python train.py --arch="tdnn" --hop_length=160 --spec_augment=false --num_classes=63 --output_stride=2 --depths=[10] --widths=[384] --lr=0.0016 --beta1=0.9 --eps=1e-08 --steps=5400 --batch_size=512 --epochs=70.8
Rows from block 6 of a small audio frame classifier, named by matrix and row number. Each number is 128 + 24 x the weight over its row's rms, rounded and kept within 0 to 255. All counts start at 0.
After each channel's rows are labels from the 100 clips, of 14848, where the channel reaches its highest value: "loudest band" is the band of the loudest frequency at the time of the peak. Only what is clearly more common there than usual is listed. The data: babble in 24 made-up languages, each with its own sounds, syllables and stress or tones, from a formant synthesiser. In brackets: how many of the 100.
# conv: width-5 conv (model.blocks.6.conv.weight, 384x384x5, each kernel summed), inputs 0-191

conv.295 [151 153 121 100 172  96 156 131 133  98 114  99 122 157 106 145 133 137 126 119 130 100 129 107 113 137 120 127 152 141 106 126 102 121 127 115 113 106 154 170 130 124 119 172 139 139  82  75  77 105 102 134  92 138 115 107 135 112 120 176  65 104 109 158 116 134 101 108 138 120 109 102  94 131 113 129 117 112 140 132 118 148 112 112  93 100 152  96 147 131  98 114  81 151 131  93 110 120 130 115 134 134 126 138 111 128  96 161 145  84 139 121 123 136 164 127 114 133 108  81 108 151  97 156 128  89 136 127 106  99 117 108 185 149 139 104 136 194 136  71 153 100 140 142 122 119  47 145 129 143 145 114  66  97 146 138 156 136 101 129 120 107 151 152 115 153 122 118 146  82 102 138 136 125 120 147 168  94 180  90  91  87 135 124 150 127 139 165 117 136 160  92]
loudest band: 500 to 1000 Hz (60)

conv.256 [138 148 124 128 132 124  81  94 136 176 118 121 112 132 102  70 138 114  82 183 168 129 133 113 102 107 141 135 108 133 134 110 110 142  94 120  75 143  91 127  89 128 109 121 123  98 120 177 170 127 134 111 137 105  87 177 144 101  87 141 162 106 125 100 159 111 103 134 131 176 150 149 139 146 123  61 122  89 101 152 119 150  80 114 162  92 126 112 110 106 188 105 102 117 156 109  92 154 134 167 115 136 139 100 126 124 114 134 130  96  94 105  99  69 142 159 101 152 127  95 126 122 153 183 129  96 129 110 137 161 118 102 121 143 142 124 141 136 128 106 154 113  91 144 188 114 136 126 106 140 142 110 150 125  72  90 138 135 133 122 109  98 126 103 111 157  96  92 123 119 125 147 143 115 144 112 153 128  80 133  78 142 105 117 165 106 118 157 131 156 132 134]
loudest band: 1000 to 2000 Hz (47)

conv.291 [147  55 104 121 141 171 133 125 126 123 121 126 122 148 128 131 110 147 107 138 178 152 172 109 164 139 124 155 112 161 148  94  86 143 140 127 131 152 129 132 184 141 112 196  94 126 139 150 117 121 162 127 144 140 133 115 143 146 144 131 158 121 134 166 133  78 117 124 150 155 115 121 136 110 119 143  91 159 132 149 114 132 120 128 158 179 108 105  98 121 101 101 112 142 146 137 139 115 130 130 112 102 106 116 138 115 138 113 129 106 124 116 142 181 149 113 129 111 120 154 114 115  67  88 122 110 100 138 114 140 124 154 122 116 154 132  98 122 146 142 100  85 129  95 133 138 186 160 168 130 113 108 105 112 169 134 132 120 118 124 161 125 165 101 118 123 138  88 154 134 136 120 120 109  96 139 145 105 121 102  94 103  90 141 119 140 146 121  88 132  62 128]
loudest band: 2000 to 4000 Hz (63)

conv.351 [130  91 108 125 104  82 121 120 101 140 109 120 111 125 115  86 132 138 123 134 164 135 113 115 126  99 111 120  90 121 129 142 173 157 144 132 112 126 113 147 171 126 116 128 166 145 147 148 105 110 146 138 128 135 158 121 119 160  99 156 131  87 117 150 135 159 186 142 158  83 113  94 129 115  75 101 142 127 133 154 152 148 144 156 157 129 169 153 130 137  90 134 136  89 116 151 120 109  90 116 110 113 170 131 132 150 124 118 147 114 112 116 131 173 108 135 106  86 166 112 136 140  84  95 128 139 118 103  97 129 166 148 116 104  99  97 115 164 160  93 115 118 154 134 111 117 135 142 108 121 130  94 137 113 108 157 166 125 113  71 109 144 114  89 117 140 154 146 143 152 167 150 117 137  86 121 133 117 103 147 139 100 157 153 178  94 113  95 191 126 146 139]
loudest band: 250 to 500 Hz (52)

conv.88 [108 165  95 108 147 134 134 120 143 107 139 110  89 121  90 126 106 127  69 125 119  58 167  76 135 130 111 116 125 131 117 120  69 130 135 154  73 142 124 124 150 130 147 159 134 132 141 156  89 133 133 150 134 123  71 138  84 137 150 129 173 126 101 129 113 127 106 122  96 119 129  95 139 124  95 175 150 119 123 123 119 139 143 128 104 151 128  87 134 169 108 112 135  85 127 142  98 127 131 157 126 147  97 182 142 144 142 127 113 136 121 143 108 101 152 131  97 102  81 124 126 121 150 154 128 123 114 101 144 121 129 140 112 111 128 135 101 189 126 105 122  38 116 158 154 103  90  53 160  86  98  96  89 127 165 130  87 142 103 117 157 148 119  88 147 141 130 117  74 119 159 143 153 162 124  97 140 105 143 120 103 153 102 114 153 149 149 141 117 130 122 135]
loudest band: 2000 to 4000 Hz (25)

conv.133 [122 125 118 118 135 131 122 140 111 122  99 140 128 139  91 108 133 152 113 148 147 138 104  97 195 133 128 106 140 149 134 129 139 120 103 123 101 166 180 164 117 147 145 132 133 127 119 128 148 171 144 130 124 117 107  95 106 127 159  87  99 146 123 170 138 125 175 122 111 123  99 166 119  97 135 129 149 135 131 111 129  83 139 117 139 128 136 124 138 157 118  92 109 135 122  74 121 156 124 124 143 119 147 104 111 138 150 136 135 101  98 119 116 104 127  95 138 147 133 156 139  74 141 120 107 119 147 164  85 130 121 149 131  85  89  91  93 112 142 126 146 106 129 174 104 112 151 135 153 153 143 105  99 107 149 144 124 133  88  63 146  92 123 123 179 155 148 153 141 131 121 104  96  87 109 116 140 107 143 139 109 104 138 108 113 181 133 108 122  99 123 123]
loudest band: 250 to 500 Hz (44)

conv.305 [144 108 137 103 127 123 121 119  84  83 151 147  69 132 121 108 118 131  91 127 105 133  98  90  93 145 172 131  84 126 137 117 100 126 132 114 131 134 114 116 129 108  78 150 116 149 123 115 118 144 144 137  86  92  87 107 116 166 123 128 155  60 114 135 121 137 114 133 105 135 117  84 151 136 141 133  46 101 104 109 156 176 123 112  88 123 138 122 137 139 112 168 105 127 112  88 157 103 113 121 122  85 124  84 134  96 142  84 151 102  96 144 133  92 154 110 131 145 141 114  82 138 119 160 139 155 114 114 162 132 179 148 124 138 128  94 136 141 143 167 111 109 167 137 106  80 112 124 109 117 119 122 113  89 145 124 113 152 114 188 103 139  87  80 137 146 108 119 125 156 150  96 114 132 132 126 124 115 157 155 136 105 157 130 137 123 120  74 121 119 142 125]
loudest band: 250 to 500 Hz (46)

conv.299 [ 99  42  98  79 140 142 142 153 146 119 104 104  74 110  88 126 159 113 110 145 119 134 111 127 143 132  94 106 151 151 173 108 113 151 174 111 140 133 134 102 178 146 151  88 118 127 137 125 131  90 108 119 101 150 126 133 108 137 125 101 129 119 124 122 135 146 130 121 124 126 115 129 132 128  93 125 129 136 137 129 148 138 109 118 112 133 165  76 121 123 121 132  80 143  66 189  96 155 102 148 147 152 147  87 150 106 108 148 147  66  97 117 128  93 105 139 106 132 121 110 120 163 127 123  99 118 157 140 136 111 183  81 140 111 122 150 103 131 140 125 115 163 154 126 102 166 119 146  60 115 138 142  93 112 163 116 139 131 104 135 167 140 146  79 141 122 170 180 121 123  84 107 135 141 164  98 141 155  97 149 157 143 174 123 134 134 116 105 160 165 101 152]
loudest band: 250 to 500 Hz (56)

conv.47 [174 133 133 130 141 132 146 154 102  73 134 137 148 145 109 136 114 103 144 109 135 131 115 105 118  93  48 180 133 140 138 178 178 131 144 122 133 144 131 149 149 114  59 111  99 104 122 132 175  96 143 169 122 139 137  94 108 147  88 157 158 153  70 133 161  85 135 146 159 120 107  97 140 172 126 161 132 146 134 145 119 115 108 158 107 133  92 122 106 161 125 129  89 178 135 142 126 158 123 159 101 140 141  65 130  70 154  97 103 115 133  87 122  85 127 150 148 135 102 102 133 105  79 138  96 102 117 100 116 144 117 122 147 118  93 110 117 107 129 104  98 119 146 109 152  96 119  88 107 130 147 140 136 156 186 112 152 130 108 160 118 105 150 124 141 168 128 130 110 107 160 147 124 133 132 156 122  93 146 134 133 122 119 122 106 107 138 153 128 120 153 104]
loudest band: 500 to 1000 Hz (54)

conv.332 [120 142 130 167 152 122  96  90 132 104 142 105 135 145 120 126 117 115 101  89 118  94 111 135 118 112 122 119 139 133 169 100 125 113  80 110 123 122 123 146  87 131 124 137 104  93 103  93 156 179 117 175 138 134 141 145  79 127 110 133  82 132 100 125 124 123 132 117 106 133 119 102 111  98 104 140 152  98 142 156 119 129 127  95 143 110  97 171  97 144 161  67 130  91 172 106 130 144 166 101 108 133 152 137 128 131 125  92 125 117 135 106 146 115 145 118 111 116 100  72 135 131 149  73 143  93 151  96 102 147 124 182 126  92  96 120 138 173  96 144 102 115 104 128 145 142 135 196 120 108 100  97  72 103  92 100 163 134 145 154  96 151 120 140  88 152 113 107 143  82 126 138 125  72 136 136 138 147 154 100 134 117 135 146 156 106 131 110  90 124 111 108]
loudest band: 500 to 1000 Hz (50)

conv.84 [ 76 158 117 113  97 106 116 146  88 127 131 134 149 149 130 162 129 123 136 134 160 120 124 145 158 174 166 114 151 118 103 123 140 121 118  95 149 151 132 133  81 162 118 107 106 109 112 133 114 137 115 110 132  85 124 147 131 127 119 136 111 167 131 152 156 162 102 110 114 112  95  87 133 131 176 140 112 123 126 119 125 120 145 111 131 138 125 133 107 120 123 109 163 134 109 122 115 123 122 154 126 134 149 183 102 149 154 120 111 100 192 102 159 137 105 175 131 129 139 103  92 153  45 115 104  98  95 107 152 122 179  84 127 101 144  80 143 111 132 111 135  89 114 136 107  80 108 121 101 114 170 113 178 123 111 139 170 135  94  95 120 118 148 151  83 116 110 138 156 113 149 155 159 132 104  95 100 104 114 120  91 167 130 145 168 123  99 100 162  79 130 129]
loudest band: 250 to 500 Hz (47)

conv.9 [168 119 132 126 114 110 144 156 122 126  88 125 129 124 105 169 144 155 160  98 115 133 115 127 121 113 111 130 143 144 117 150  94 144  77  93 102  83  91 132 153 123 122 133  79 115 153 184 120 138  89 119 163 134 134 136  96  71 172 110 156 113  58 102 124 149 121 139 104 128 149 163  93 108 117 154 143 142 129  69 137 123 125  94 112 155 111 117 106 188 112 121 148 109  95  99 140 141  85 127 135 132 102 144 167  78 125 117 154 119 129 125 140  80 130 112 135 156 101 117 124 131 119 172  66 114 164  86 129 107 124 125 103 181  84 166 101 152 147 102 110 116  92 139 148 123 123 138 163 106  99 127 119 142 114 139 110 157 112  93 178 121 131 156 129 136 134 141 114 132 130 162 140 139 125 116 143 111  90 115 152  87 111 100 114  99 119 125 116  92 118 128]
loudest band: 1000 to 2000 Hz (35)

conv.276 [ 78 147 135 137  95 150 149 121 103 160 177 115  77 107 156 102 155  98 153 116 124 104 152 149 155 117 119 126  99 103 170 126 115 121 148 148  91 134  86 126 108 151 121 132 150 145 104 122 115 125 137 155 137 118 145  63 175 126 143 143 180 130 139 126 161 121 111 132 130 144 152 117 114 148 135 112 152  97 117 150 192 111 105 161 189 116 123 121 147 146 127 108 142 109 161 120 122 118 121 103 159  97  94 136 104 131 118 142  99 142  84 120 104 127 110 107 180 131 130 131 136 115 135  69 150 148 131 123 145 129 110 123 165 116 124 124 115 113 128 135 151 124  92  93 123 149 120 163 197 152 160 128 123 126  74 105  73 118 111 121 103 140 101 128 118 174 121 206  97 106 105 142 160 111 123 142 128 163 125 118 126 123 172 136 133  97 161 118 108 116 158  84]
loudest band: 1000 to 2000 Hz (25)

conv.16 [127 157 100 117 135 130 111  93 151 124 110 142 133 148 134 159 137 128 115 127 126 141  96 132 125 122 133  96 112 115  85 116 136  55 120 135 145 130 128 132 138  95 117 164  98 101 134 122 133 129 123 132 131 106 100 138 140 154  93 105 134  79 138 103  87 106 121  53 135 136 105 117 137 154 133 131 105 135 157  89 119 152 102 102 110 151  93 155 100 145  91 166 141 116 133 107 131 118 135 122 151 113  74 101 106  67  93 157 108 103 180 136 126  74 136 142 127 140 113 129 113 129  96 136 142 151  92 120  72 154 136 159 130 147 158 148 159  81 116 118 133 121 121  54 124 162  82 163 106 147 110 131  74 153 134 119 157  89 128 122 122 163  98  96 117  72 121 134 111 103 128 112 110 106 109  77 132 138 134 139 122 142 132 136 141 105 136 119 125 175 114  83]
loudest band: 1000 to 2000 Hz (48)

conv.167 [135 110 100  85 117 147 160 111 147  94 121 112 140 148 148 119 125 194 115 136 124 124 134 150 124 140  96  97 173 153 109 128 134  70 122 138 120  95 151  99 120 114  72 116 118 136 121 155 105 118 119 109 151 167 149  99 104 134 169 101 129 133  94  95 131 108 101 106 150 123 104  76 171 113 142 141  88 139 109 102 112 116 114 131 126 171 148 168 136 141 141 158 139 152 135 125 123 132 139 113 102 101 112 135  87 125 126 135  99 116 125 137  84 127  93 125 131 122  71 125 128 101 102 135 117 103 152 149 121 128 127 111 122 110 160 127 141 144 167 132 134 114  91 100 101 109 125 152 129 139  89 155 129 123 135 160 107 136 126 132  83 156 106 121 103 145 142  70 122 128 111  98 125  76  94 125 143  91 122 190 123 104 156 126  99  99  99 115 105  88 125 131]
loudest band: 1000 to 2000 Hz (28)

conv.269 [ 94 115 107 105 171 130 132 122 105 138 148 102  78 133 120 131 153 126 159 137 118  61  88 113 112 147 121 155 148 124 132 103 120 169 177 144 140  91 137 132 109 121 165 126 134 153 132 122 120 148 152  81 104 124 116 109 140 129  91  99 140  90 113 151 128 144 137 100 169 165 125 145 152 160 118 138  96 102 114 146  97 158 139 103 117 136 135 110  95 157 139 150 134 149 126 122 112  78 140 110 141 131 123  73 137  95 145 160 173 107 122 101 173 138 143  86 115 113 136 130 139 126 101 129 135 108 110 105  98 111 120 139 139 151 152 101 137 167 143 112 148 117 117 145 120 113 150 122 112 173 178 167 145 121 134 111  98 128 114  90 162 125 127 110 112 121 102 125 180 131 155 124 172 137 139 125 163  91 139 116 124 135 103  99 110 104  95 137  93 182 139 112]
loudest band: 250 to 500 Hz (45)

conv.6 [118  93  91 144 118 113 151 121 129  95 148 130 114 126 122 134 143 136 149 136 157 130 121 128 148 122 135 119 140 162 110 135 129  99  60 103 152 145 129 106 124  97 138 139  78  94  97 165 106 135 144 160 115  89 148  92 160 131  98 101  61 110 174 166 150  95 136 102  93 132 137 116 117 136 122 162 130 113 115 140 125 131 123 161 118 113 142 131 118 153 128 164 131 143 108 137  89 122 121 115 158 104 122 134  92 134 120 136  98 157 133 144 124  95 126 142 119 105 160 141 111 137  50 101 138 117 174 100  97 136 131 145  82  95 112 117 116 106 115 130 131 135 115  89  95 115 109 105 141 128 104 153 101 173 140  80 126 134 137 134 140  82 130 111 106 153 114 142  94 135 119 135 132 150 104 130 119 146 111  94 113  95 142  96  65 107 143 125 123  87 107 144]
loudest band: 1000 to 2000 Hz (77)

conv.374 [ 93  55 111 115 164  98 153 163 111 123 154 111 116  93 146 134 120 131 138 138 122  87 133  99 139 156 151  87 132 134 114  92  94 117 144 118 121  99 105  83 136 103 144 138 136 170 113 142 102 128 113 122 101  70 159  76 151 110 155 122 136 121 159  89  98 122  73  74 161 142 148 141 168 134  88 145 133 146  95 138 159 136 152 125 114  91 110 105 152 162 145 129 112 130 136 123 111 107 124 146 106  63 119 121 139 112 133 126 118 115 162 134 137 106 130 174 103 115 127  88 119 141 162 127  77 122 136 112 123 106 108 125 122 178 126 147 163 139 144 128  97 117 147 116 134 123 136 168 121 127 115 156 106 129 115  84 102 114 130 107  78 140 165 156  90 141  95 103 125 121 128  97 130 114 156 176 158 125 107 114 147 144 146 145 156 133 125 143 159 170 123 130]
loudest band: 4000 to 8000 Hz (81)

conv.266 [141 144 123 160 115 141 147 143 124 124 126  92 154 128 135  65 141 151 124 137 130 106  72 118  96  97 100  90 116 125 156 134 121 140 106 131  80 122 119 110 187 105 126  86 141 130  96 127 107 130 158 103  97 131 147 149  93 138 106 113 152 105 115  89 122 157 135 148 122 122  95 115 171 143 133 123 125  86 105 134  93 136 120 184 150 119 157 145 125  99 138 155 109 115 126  99 132 113 138 118 156 124 146 112 167 154 136 117 127 154 165 117 131 120 148 174  97 151 137  98 135  96  88 148  84 168 109  95 119 100 181 130 124 118 123 133 116 146 109 122 138 146 112 142 124 110 145 133 101 143  85 138 163 101  88 128 155 106 136  97 119 142 131 128 127 100 135 145 106 125 148  95  78 135 113 147 129 157  88 141 119 134 170 125 125 139 149 172 137 130 122 117]
loudest band: 250 to 500 Hz (47)

conv.354 [121 124 137  99 116  90 132 135 122 106 116 165 105 127 136 133 130 138 135 151 144 171  84 115 181 122 112 100 135 140 136 142 117  95 120 105 153 142 135 164 101 140 116 110 116 140 141 128 169 110 120  77 103 121  80 125 122 124 150 174 145 124 134 128 191 152 141 138 105 105 161 114 136 111 134 146 128 157 137 175 113 108 117 140 158 120 143 106 130 151 166 154 102 144 116 109 123 126 140 154 118 133 100 129  91  90 141 145 122 134  95  62 105  89 118 110 109 142 134 148 113 105 140 135 139 102 168 160 136 136 143 165  88 140 175 163 132 153 118 141 146 107 143 137 128 115 152 119 122 162 122 113 165 106 121 148 138  47 112 144 133 158  95 122 159 155 132  92 111 144 118 140 136 132 167 156 136 134 120 149  96 134 172  92 116 124 147 129 152 114 130 111]
loudest band: 250 to 500 Hz (50)

conv.209 [100 132 138 150 146  99  93 140 128 137  95 152  97  79 134 140 156 113 141 147 161 124 170 137 145  60 115 124 114 104 155 127 111 113 125 129 125 109 116 160 153 135 117 127 144 127 128 124 124 188  92  79 145 154 145 137 136 132 125 102 131 121 127 129 110 156 137 111 164 113 106 138 155 145 126 113 141 113 116 157 125 117 109 119 134 172 155 129  46 120 106 118 157 138 115  85 134 143 135 149 137 129 133 102 112  96  90 109 114 127 157  90 131  70 166  82 183 130 132 134 163 121  89  93 118 107  98 160 113 101 129 146 113 111 119 106 143  87 100 101 111 127 113 169 148 187 147  97  97 104 155 120 106 129 141 111 108 107 126 111 122 125 111 154 128 143 137  83 161 147 118 128 151 190 149 134 131 156 148 122 148 120 129 126 130 167 105 121 157 120 102 124]
loudest band: 2000 to 4000 Hz (67)

conv.230 [107 109  84 151  90 137 145 114  80 144 119 135  99 117 179 148 100 119 148 137 127 107 121 114 133 114 102 136 129 103 142  82 114 127 142  97 105 103 124 121 142 120 136 153  59 136 127 131 124 148 141 154 139 109 130 136 158 138 158  97  84 115 139 148  79 130  98 146  60 111  90 110 149 130 113 116 130 153 135 133 115 155 147 132 139 119 173 148 118 124 165 137  92 139 101 132 119 134 144 143  94 110 111 128 142 134 110 166 100 101 133 143 132 109 141 138 131 159 111 148 131 126 120 112 119 127 111 148 112 136 104 116 133 111 124 104 135 116 154 162 127 128 105 116 144 115 101 131 104 112 129 139 114 131 142 103 111 139 109  97  79  86 141 107  89 148  87 140 118 137  96 121 136 139 116 125 124  99 111 108 131 114 113 127 117  86  84 148 108 168 111 152]
loudest band: 1000 to 2000 Hz (55)

conv.199 [123 162 129 124 134 149 142 113 154 106 160 129 120  92 153 129 138  91 144 159 149 108 131 165 118 124 162 103 119 134 129 127 114 161 107 143 111  90 136 169 119 131  10 100 130 143 131 143 125 115 136 122  99 149  90 155 125 132 197 109 165 107 124 146 147 135 103 157 129 127 118 161 140 106 135 151 131  96 120 100 149  85 163 133 122 142 142 129 158 131 132 137 127 126  97 179 142 123 177 135 132 128 107 128 135 128 134 126 122 140 113  82 131 137 114 110 117 121 127 116 114  80 134  48 133 138  89 151 134 166 117 104 154 150 146 128 106 140 150 106 148 165 146 133 165 114 152 103 136  82 158 140  96 108 120 123 141 114 128 156  96 117 151 147 129  98 138 108 121 141 157  87 145 133 113 116 155 158  82 128  78 106 137 124 157 120 122 146  94 153 139 123]
loudest band: 250 to 500 Hz (49)

conv.261 [117 149 131 109 127 147  93  85 150 158 125 148 125 148 108 115 129  84  63  85 109 129 141 114 142  83 133 143 126 143 115 110 115 137 122 134 106 138 122 126 116 133 134 119  82 124 109 166 116  98 137 113 151 158  86 120 143 123 138  86  99 170 136 161 171 109 118 158 129  98 158 132 146 139  96 150 131 179 152 124 127 140 150 123 148 134  98 135 133 155 123 190 119 131 176 136  96 102 140 167 155 124 161 115 121 111 122 155 174 133 150 167 105 101 160  95  74 148 138 130 114  59 135 154 180 116 121 129 125 117 120 170 112  78 124 160 143 104  99 124 155 149 120 138 127 144  91 129 139 111 133 107 132 112 127  87  73 185 113 108 133 130 109  99 143 138 123 113 166 150 113  94 141  97 124  97 110 181 159 109 103 129 110 128 124 110 116 119 112 150 134 133]
loudest band: 250 to 500 Hz (56)

conv.274 [ 94 162 107 154 182 126 114 119 132  98 139  95 104 120 124 144 179  91 122 136 128 140 119 160 116 135 142 108 109 124  73 160 127  87 163  98  71 108 135 122 159 146 115 130  96 173 175 150 127 154 139 110 117 129 158 128 158  68 145  75 158 121 117 143 166 138  95 109 186 119 150 105 137 119 157 140 133 185 143 146 123 138  90 108 136 133 118 104 139 123 167 152 147 112 112 125 129 123 177 136 106 163 130 100 131 166 127 106 110  87 149 133 109  97 145 134  95 178 137 144 123 128 171 116 163 126  58 157 101 147 115 123 145 134 126 137 139  71 100 135 131 150  92 133 116  61 145 117 115 133 151  79 136 130 172 117 113  84 130 163 126 143  78 149  86 132 136 117 160  95 122 170 109 138 130 139 129  66 121 123 145 129 113 107 131 129 129 151  93 143 115 128]
loudest band: 2000 to 4000 Hz (34)

conv.146 [ 92  91 127 193 134 113 140 132 138 135 137 113 101 128 153 132 121 111 150  88 141 107 121 104 133  99 127 149  52 153 117 129 127 133 109 125 120 109 122  44 108  94 104 163 149 106 135 143 140 179 120 143 124 124  94 138 157 108 127 109 141 139  96 129 120 123 148 124 132 117 129  86 138 118 123  93  96 138 125 113 118 153 135 150 167 134 144 105 138 114 125 113 113 147 126 134 170 125 109 126 103 139 146 136 132 133 131  98 121 103  81  71 124 118 122 161 151 105 116 138 134 102 146  88  98 134 143 163 147 166 137 111 164 102 103 142 122 159 155  97 147 129 124 158 122 155 172 103 111 125 118 131 168  99 123 114 130 119 152 113 122 127 106  97 129 148 142 129 114 110 106 144 134 123 105 166 125 108 143 130 115  84 151 149 159 137  88 122 108 132 111 134]
loudest band: 2000 to 4000 Hz (36)

conv.4 [127 174 107 138 132  96 124  89 103 155 104 101 156 107 107 136 124  94 146 143 135 169 145 117 145 108 141 120 110 148 130 135 156 108 147 156 107 113  92 142  88 103  96 157 110  97 152 129 108 141  98 115 130 135 140 139 105 129 146 101 116 132 128 110 115  95  94 113 103 131 139 118 125 124 174 154 147 153  77 128 116 150 132 159 127 108 105 105 126 150 139  96 121 149 126  98 139 104  83 143  93 159 110 124 144 134 139 151 155 115 109 134 110 122 140 123 153 139 113 113 121 114 158 170 128 162 122 100 151 140 162 155  99 175 142 143 101 156 137 121 114  62  90 144 122 118 124 148 161 130 156 126 153 175 154 140 112 110 168  96 139 142 136 117 168 151 115  98 127 148 145 123 130 114 161  79 168 120 109 160 132 141 127 118 128 132 148 108 119 111  97 160]
loudest band: 1000 to 2000 Hz (96)

conv.30 [107 138  79 128 160 136  97 170 134 142 152 149 150 105 123  63 129 132 139 104 145 133 121 163 136 165 134  91 171 103 118 106 130  89 137 102 122 122 119 132 140 138 126 108 129 161 108  87 107 132 170 120  97 144 121 121 131 108 148  71 135 146 127 139 149 119 140 151 189 134 105 132  73 118 144 104 139 167 102 142 152 135  87 128 179 105 100 112 137 132 120  96 147  78 133 109  83 138 147 117 142 116 119 121  71 134 160 134 158 154  94 121 116 108 161 104 126 130 132 172 105  99 113 170 128 135 151 131 146 101 111 122 166 156 113 145 132 100 134 129  94 100 167 138 125 124 145 118 100 114 121 103 127 127 109 147 144 100 108 131 102 131 136 117 154  57 121  59 156 110  54 122 135 125  66 114  67 148 110 143  90  79 142 129 115  91 144 116 153 153 110 143]
loudest band: 4000 to 8000 Hz (29)

conv.217 [128 110 118  93 117 120 112 133 179  96 113 153 143  90 156 149 120 119  91 132  97 138 151 142 136 124 117 125 131  89  86 116 126 140 107 145 101 115 119 129 153 175 143 127 125  96 100 118 162 101 149 139 151 148 150 135 148 102 168  86 119 144 127  79 122 111 161 154 105 121 104 116 107 131 112 134 159 135 162 110 133 128 120  78 148 110 128 113 117 109 131 129 119 155 113 103 104 174 166 121 158 146  29 130  88 111 106 161 137 149  57 113 158 126 132 111 125 151 145 133 140 119 125 163  78 140 149 118 143 126 104 134 140 136 109 133 132 134 161 168 177  91 134 146 133 151 107  92 123 107 131 131 103 128 112 129 120 110 132 115 150  94  98 137 169 139 186 137  60 134 164 146 161 158 123 118 101 123  91 100  96 131 142 134 144 132 128 172 124 135 141 112]
loudest band: 1000 to 2000 Hz (42)

conv.61 [109  80 146 101  75 106 133 116  82 131 100 127 123 155  94 147 142  97 125 154 146 118 132 132 157 117 117 137 125 131 160 116 140 134 150 119 136 123 144 132 115 149 105 181 123  77 111 122 122 133 123 155 125 111 112 106  61 139 114 167 128 117  98 140 153 114  93 148 102 100 144 107 113 155 112 142 189 111 122 106 153 170 120 150  92 151 164 107 118 140 125 124 124 149 139 141 120 140 124 139 115  59 113  77 123 175 137 122  96 120 109 146 154 153  93 149 123 129 123 144 138 166 124  65 156 124 166 135 147 116 133 135 113 123 115  68 150 131  64 113 161  62  89 128 157 136 174 115 152 103 184 152 133 124 147 115 106 131 160 147 157 130 132 120 105 121 146 150 102 120 106 115 124 114  74 109 115  95 142 132 124 147 103 122 108 128 114 148 134  75 100 128]
loudest band: 2000 to 4000 Hz (28)

conv.212 [142  73  90 106 130 142 168 102 143 128 109 120  97 146 112 116 119 134 134 118 133 141 168 132 156 110 142 103 140 142 134 119  97 133 148 118 187 115 105 149 174 128 118 126 103 150  91 162 143 122 117 125 120 161 155 136 154 127 148  93 150 142 143  98 110 102  96  88 161 135 139 144 132  80  96  97 115 109 142 165 128 146 113 140 108 143  88 137 122  92 101 111 122 111 100 114 147 135 159 100 135 136 141 145 126 112 132 153 122 121  87 124 117 149 122 105 144 124  87 129 146 119 120 141  79 101 128 107 112  99 131 106 154 174 118 148 125  79 113 132 105 106 127 147 158 115 153 148 149 138 124  89  90 151 173 109 124 144 146 155 129 117 137 127 126  76  81 136 112  68  99 163 101 122 136 157 105 128 124 126 134 110 120 102 119  98 110 121  91 207 159 132]
loudest band: 4000 to 8000 Hz (68)

conv.102 [130 126 123 111 101 134 143  71 118 134 126 126 150  60  93 108  95 105 133 117 170 117 160 115 156 145 151 148 104 107 134 138 130 146 115 144 112 127 130 128 114 127 150 118 101 119 126 156 127 132  94 109 137 120 164 150 101 171 133 129 131 137 165  99 138  75 105 113 125 107 136 178 162 152 127 146 167 139  90 119 141 156 113 125 128 157 101 125 102 162 140 125 149  86 157 138 132 115 162 119 130 125  94 125 117 151 117 116 145 167 157 123 136 114 128 126 136 155 108 153 113 184 180 134  87 102 165 118 120 145 109 138 157 117 100 113 153 142 133 165  79 147  99 100 134 113 153 111  92 136  71 154 147 152  85 120 145  70 151 114 158 129 104 111 147 141 132 144 116 119 107 135 132 143 111 147 129 120 107 145 125 130 144 135  71 117 115 132 163 122 129 140]
loudest band: 1000 to 2000 Hz (54)

conv.77 [120 125 152  91 132 144 131 156 103 129 120 109 109 150 127 114 105 143 134 165 145 145 135  89 141 121 159  57 114 119 167  76  87 133 135 107 130 136 124 119 115 108 112 150 121 147 136 156 156 123 127 110 142 102 114 141 132 131  86  96 140  95  92 153 153 115 115 135 120 111 143 166 163 117 100 114 126 121 146 152 105 161 149 135 156 126 126  93 127 150 139 145  85 150 153 110 117 133 148 140 139 125 109 126 118 128 126 149 115 145 137 130 100  94 146 101 163 122 126 145  98 107 153 151 111 121 103 125  96 110 138  88 109 114 126 112 137 156 129 115 111 140 110 131  99 169 122  93  77 140 120 113 122 124 124 110 133 141 108 117 127 117 128 107 105  78 151 115 176 112 168  98 175 145 159 127 153  88 162 138 113 150 115 116  99 118  88 130 165 111 145 124]
loudest band: 500 to 1000 Hz (45)